Weights of a small image embedding model: width 384.
Rows from block 4 of a small image embedding model, named by matrix and row number. Rows with one number belong to one neuron. Each number is 200 + 20 x the weight over its row's rms, rounded and kept within 0 to 999. All counts start at 0.
After each neuron's rows are labels from the 100 images, of 14976, where the neuron reaches its largest size: "colour at peak" is the nearest of a few named colours to the mean colour under the peak; "peak on" is the class under the peak. Only what is clearly more common there than usual is listed. The data: made-up waving flags.
# u: gMLP up (value half) (model.blocks.4.mixer.u.weight, 768x384), inputs 256-383
# v: gMLP up (gate half) (model.blocks.4.mixer.v.weight, 768x384), inputs 256-383
# out: gMLP down (model.blocks.4.mixer.out.weight, 384x768, transposed), outputs 256-383

u.113,199,205,176,194,256,221,256,181,228,200,189,172,177,224,209,177,183,201,205,194,183,209,199,222,223,200,187,205,204,195,234,250,149,216,195,222,232,229,201,200,217,198,179,179,204,200,209,181,195,189,192,189,186,207,186,224,194,163,150,224,207,161,174,223,194,166,208,196,230,226,199,206,235,228,232,214,205,156,196,201,218,196,172,186,183,203,208,201,172,196,205,196,207,187,216,211,211,202,221,213,212,202,216,170,170,197,215,223,202,205,177,176,181,195,210,210,227,172,203,190,204,190,198,184,231,186,211,183
v.113,208,196,194,220,207,219,209,212,229,202,234,190,168,217,216,205,184,165,159,179,173,193,178,252,214,188,175,209,211,208,236,211,196,210,182,221,199,212,209,194,193,213,192,184,205,213,211,176,203,198,211,173,166,219,185,180,187,167,157,248,204,169,191,241,200,214,185,201,193,197,183,207,197,192,220,207,181,178,176,200,214,202,189,203,190,206,198,186,176,195,203,206,208,174,244,243,232,255,181,198,224,211,210,205,207,174,252,190,227,231,161,220,181,210,178,200,212,200,178,202,215,207,208,167,220,196,164,203
out.113,208,203,223,204,211,216,225,220,212,205,207,194,194,220,224,225,206,196,232,195,188,194,199,200,204,191,197,194,197,213,195,189,188,209,212,204,177,213,174,164,204,203,193,202,218,190,190,195,224,211,218,212,203,212,174,198,238,191,162,182,217,177,230,192,190,182,212,206,213,240,227,174,229,207,200,219,186,215,171,212,197,164,232,194,198,226,226,206,172,187,178,189,216,184,191,219,200,188,235,223,276,208,185,186,198,225,189,195,206,201,224,192,210,199,186,234,152,185,184,196,209,168,221,196,212,205,211,194
colour at peak: black
peak on: backdrop

u.329,190,200,160,195,220,239,247,184,243,216,196,177,209,215,190,185,176,208,235,201,202,221,205,184,241,202,182,217,222,190,229,255,178,203,199,218,219,227,188,187,208,209,195,201,198,191,206,175,188,188,191,197,175,199,172,223,201,172,155,186,194,130,176,248,197,169,210,213,212,202,215,202,244,222,218,188,202,173,200,209,217,180,203,181,188,210,199,207,163,196,205,194,190,182,187,225,207,204,212,213,228,203,197,215,181,186,204,221,203,207,192,181,191,194,196,202,232,180,205,210,200,188,215,163,239,182,190,217
v.329,227,214,187,182,210,202,231,209,208,184,215,164,144,208,210,185,194,186,190,195,176,194,172,250,204,204,193,186,213,201,232,202,180,224,176,210,199,236,210,214,198,202,184,177,220,205,206,200,199,200,196,193,188,208,179,197,191,211,206,262,174,194,165,214,211,199,212,188,184,183,212,230,203,231,228,217,178,177,201,185,177,208,151,211,192,188,197,199,210,215,225,230,219,175,243,232,224,224,213,175,207,201,222,187,200,183,209,199,211,219,185,200,171,192,183,197,211,200,184,201,192,187,211,204,219,177,192,144
out.329,191,207,205,204,179,251,296,213,174,196,215,198,167,234,201,180,219,205,231,221,193,193,183,233,203,198,204,199,213,194,188,216,194,200,203,200,187,172,171,189,239,189,189,206,178,170,205,185,238,209,193,199,199,169,200,212,220,152,175,180,196,197,168,174,234,188,198,176,228,227,200,191,211,219,214,218,198,192,177,200,187,183,199,199,190,219,207,201,201,200,210,213,202,185,214,204,238,195,210,191,196,204,232,199,155,178,183,221,182,188,195,198,204,200,199,215,178,190,196,208,187,193,185,164,205,194,207,221
colour at peak: black
peak on: backdrop

u.757,197,185,166,217,201,231,247,187,209,211,207,192,184,226,185,185,174,198,218,168,189,223,216,178,257,195,170,195,207,210,226,256,190,208,214,218,213,235,201,208,214,226,179,217,193,187,190,183,175,190,196,214,195,188,176,212,193,184,154,171,196,141,200,220,204,181,205,209,201,240,230,193,230,168,206,196,214,190,201,226,236,191,211,171,178,206,205,215,152,194,198,182,175,193,178,205,200,198,178,221,207,232,227,211,217,179,211,199,187,194,199,220,186,198,188,176,201,186,215,210,198,198,208,146,229,174,177,232
v.757,240,170,176,156,221,208,240,181,199,195,203,187,149,211,195,206,208,209,201,206,167,178,165,242,217,222,217,224,190,182,204,205,213,229,171,206,197,217,184,195,194,191,204,181,194,218,178,201,226,231,218,215,225,207,224,216,195,235,222,265,226,203,204,202,232,194,218,163,183,223,220,219,191,190,203,235,203,192,181,215,183,196,157,177,190,205,193,202,204,205,207,203,232,143,232,225,196,191,193,164,183,203,184,165,211,206,242,209,185,188,187,185,204,180,189,208,188,194,205,187,187,215,178,189,221,187,185,161
out.757,211,179,186,201,197,235,256,237,204,196,230,209,189,201,194,217,207,215,236,210,190,212,189,190,202,229,198,194,206,212,211,220,208,206,162,214,177,211,190,210,189,216,173,225,210,175,179,190,228,216,200,195,205,189,223,193,236,223,188,200,235,188,197,219,238,174,139,183,178,209,237,183,200,228,209,242,196,180,197,214,173,162,199,228,178,216,212,147,189,198,213,208,208,194,222,163,196,162,198,207,219,189,165,195,211,189,195,213,157,206,184,204,198,187,204,204,186,221,191,197,204,182,196,169,207,199,204,210
colour at peak: black
peak on: backdrop

u.434,204,202,172,180,229,237,225,177,241,200,202,194,200,231,194,188,181,198,213,202,199,197,185,211,251,218,174,182,210,178,254,247,161,212,212,229,225,241,178,186,194,195,206,182,206,212,195,172,184,186,182,201,191,193,179,215,182,188,183,199,198,146,177,265,226,180,203,196,208,204,224,208,235,234,243,208,206,172,215,191,220,181,174,187,183,202,205,194,152,199,195,209,226,182,219,230,209,219,223,194,218,199,214,212,198,184,223,238,194,203,185,191,188,205,192,212,206,180,208,199,194,187,199,162,249,168,203,191
v.434,215,214,202,200,215,201,205,189,221,180,217,175,173,202,207,195,196,167,174,199,172,190,176,265,215,214,189,220,221,189,234,200,188,234,189,215,197,236,208,218,206,208,191,173,226,194,195,185,205,202,202,193,175,222,199,197,195,187,183,263,188,184,169,213,205,201,199,173,193,213,214,230,212,229,232,225,178,169,206,196,174,209,162,218,186,203,187,191,199,206,217,216,199,186,257,230,216,233,222,183,217,213,220,199,194,197,232,203,207,224,180,210,167,194,191,202,200,198,191,196,204,184,184,203,225,189,181,173
out.434,185,202,228,189,227,195,221,222,218,179,221,197,172,226,191,187,205,201,186,214,194,173,183,226,194,189,222,156,185,199,208,201,212,190,203,211,218,210,195,211,204,192,171,179,186,195,181,195,225,221,196,217,219,169,177,174,199,208,183,161,168,214,181,215,223,202,177,231,224,208,221,182,189,202,216,207,237,239,180,194,190,173,199,234,189,192,230,240,218,206,226,176,191,191,216,195,189,199,218,215,202,157,186,181,199,208,177,166,249,191,207,215,204,217,193,201,188,185,180,211,184,216,214,214,193,218,153,205
colour at peak: black; brown
peak on: backdrop

u.276,190,207,198,195,202,224,202,214,220,195,208,202,202,212,207,158,192,161,189,170,187,204,185,222,260,174,180,223,207,192,222,214,185,197,221,206,215,233,231,203,224,201,186,191,196,205,191,177,170,202,203,202,203,198,199,188,204,185,183,222,227,141,194,249,187,187,209,186,224,196,198,178,216,196,209,175,217,177,202,232,213,211,190,193,212,197,224,197,173,169,197,196,214,188,214,220,203,238,183,234,222,180,234,212,200,186,243,165,198,205,198,199,160,222,219,207,212,191,220,211,213,213,209,150,224,187,172,193
v.276,217,202,181,164,202,190,197,229,205,203,222,173,174,227,149,192,165,219,253,192,216,234,205,156,195,198,176,196,185,198,208,198,157,191,242,216,202,187,208,238,197,197,215,186,192,222,213,197,214,177,189,187,217,184,200,216,164,220,216,162,170,198,203,212,209,163,213,198,183,185,184,186,236,245,202,191,199,192,238,195,173,206,221,214,187,186,199,202,192,185,222,200,191,193,183,194,183,172,222,199,201,200,240,200,176,191,164,237,198,188,231,197,219,175,211,212,230,180,198,186,176,210,196,195,234,212,200,202
out.276,187,222,184,199,170,217,216,221,224,176,202,169,188,185,235,174,202,220,263,188,208,235,204,175,203,254,225,193,175,188,207,220,190,180,180,192,185,218,195,189,210,217,211,244,203,194,193,179,232,176,175,178,182,187,237,188,215,204,183,201,222,168,191,235,183,182,183,188,191,197,192,194,194,196,192,228,211,192,235,191,174,227,205,210,180,202,210,228,199,178,195,217,193,176,224,223,225,190,160,213,225,178,206,199,167,200,168,197,193,208,209,253,183,172,194,203,182,218,205,179,208,187,204,191,211,208,179,215
colour at peak: black
peak on: backdrop

u.614,214,206,185,199,221,225,219,197,214,225,193,193,181,220,194,186,170,180,219,168,194,236,202,173,219,219,186,177,175,186,212,275,174,203,208,202,233,221,227,213,210,215,190,188,184,200,206,184,176,197,181,214,201,205,180,184,185,153,151,192,171,152,187,222,181,168,199,212,195,217,213,187,238,204,208,191,196,167,205,186,194,205,212,189,188,181,204,209,155,207,195,169,221,194,189,196,198,226,199,231,222,201,235,198,170,186,181,214,213,220,182,187,190,187,192,199,205,178,199,227,192,179,212,197,213,204,212,182
v.614,193,197,193,205,230,198,225,187,223,191,222,176,147,207,207,182,207,173,178,177,176,184,171,261,203,201,198,209,209,207,228,207,186,229,176,215,202,224,198,205,201,217,187,181,214,188,220,200,209,210,210,195,182,212,180,184,183,211,189,262,193,194,191,217,207,207,213,192,197,192,207,224,200,202,238,223,178,171,193,188,207,201,152,205,199,205,198,201,199,195,214,220,224,176,255,227,218,235,208,183,210,216,211,166,204,196,234,189,210,219,165,206,156,207,176,201,194,204,189,185,188,198,207,208,224,185,187,179
out.614,215,215,230,215,172,251,268,215,187,174,180,184,201,174,215,244,199,198,249,212,193,199,188,225,199,177,213,212,209,180,199,207,194,228,229,230,198,203,174,199,219,189,193,220,186,148,204,193,233,220,215,190,184,191,204,192,229,210,201,198,219,199,196,209,237,186,163,214,214,215,190,191,216,214,195,231,213,216,183,214,190,159,184,209,169,221,208,192,211,191,199,223,187,207,199,217,208,191,186,169,207,215,184,208,195,197,183,203,176,161,206,186,213,188,192,180,181,192,186,191,240,209,183,191,204,218,177,197
colour at peak: black
peak on: backdrop

u.371,199,209,173,201,203,241,271,185,239,195,184,195,207,211,207,180,199,196,229,199,189,215,187,196,242,190,198,200,212,183,249,244,190,208,211,226,202,244,199,196,203,208,216,180,206,180,194,181,200,181,214,203,191,196,176,218,212,174,166,207,219,144,180,254,224,179,214,193,210,219,208,186,226,222,238,207,193,170,211,206,205,184,165,182,184,199,205,197,151,202,181,197,206,172,209,217,228,217,194,188,215,195,211,205,175,187,216,234,194,212,195,179,184,203,188,180,217,177,194,215,201,188,208,154,216,178,191,191
v.371,225,203,196,190,208,230,221,185,236,192,226,193,145,216,192,175,190,190,200,209,177,196,187,246,207,201,205,209,216,195,228,205,195,217,181,182,214,203,204,203,201,188,192,174,203,194,209,195,208,213,192,204,215,185,208,204,196,237,185,243,209,176,164,230,198,188,206,224,171,202,235,191,211,230,212,205,195,179,202,194,217,207,173,196,169,188,185,216,198,189,222,232,245,180,241,218,199,196,191,191,224,229,238,193,182,161,219,201,211,198,181,198,165,203,174,209,206,169,214,194,188,196,215,201,210,180,167,133
out.371,183,179,197,206,216,239,265,200,190,187,182,187,208,235,187,183,218,202,195,217,187,203,170,238,202,198,196,186,206,209,231,204,187,220,199,192,187,174,164,218,213,192,183,217,182,193,197,181,233,211,203,206,212,178,204,188,226,175,186,157,194,156,197,201,248,197,164,189,215,194,196,186,174,206,216,196,205,203,189,192,197,188,200,237,176,188,223,194,173,203,208,195,188,185,160,201,227,212,206,192,208,187,191,162,181,200,188,197,223,195,209,169,188,208,200,198,175,197,200,216,209,205,167,164,180,200,179,210
colour at peak: black
peak on: backdrop

u.764,201,192,173,160,217,226,252,181,216,189,192,209,185,214,212,177,203,187,215,183,185,184,194,219,214,219,205,204,212,201,239,215,194,219,184,205,189,228,196,177,188,205,210,199,204,198,183,188,225,195,208,200,154,190,180,219,213,200,189,220,211,183,190,222,245,169,172,169,198,201,201,190,227,211,253,211,204,178,208,215,204,195,156,189,190,223,206,179,150,217,178,198,212,175,253,228,238,203,201,163,221,215,189,188,159,205,237,247,200,199,191,196,185,189,178,224,227,180,208,215,237,207,188,155,230,188,174,177
v.764,199,184,189,205,203,224,215,191,225,211,207,171,182,192,189,194,191,165,197,179,171,174,179,224,229,189,192,174,208,215,241,230,204,209,183,229,218,240,183,204,187,198,216,156,200,199,226,192,175,171,210,186,211,192,191,195,199,187,166,237,192,169,211,241,188,209,207,191,226,191,199,196,204,211,224,206,187,180,196,185,186,202,167,187,215,186,185,190,179,194,212,184,219,148,239,246,207,227,207,199,215,200,196,204,189,189,245,203,232,215,187,165,166,195,163,196,215,200,196,210,214,192,223,193,212,180,184,172
out.764,216,185,192,200,212,195,140,221,172,229,211,221,195,176,216,228,208,184,181,211,212,184,185,222,212,155,194,219,224,201,182,179,190,189,217,202,201,213,225,201,220,215,179,214,196,208,199,202,182,219,188,175,197,168,194,174,212,179,173,217,225,205,184,148,197,216,144,215,150,186,185,198,190,202,161,188,201,200,217,179,188,192,212,233,173,217,190,163,173,209,171,177,222,220,229,218,208,228,211,201,174,221,192,204,283,182,233,183,211,203,194,189,212,205,179,205,211,213,215,180,216,229,209,160,200,161,201,222
colour at peak: purple
peak on: backdrop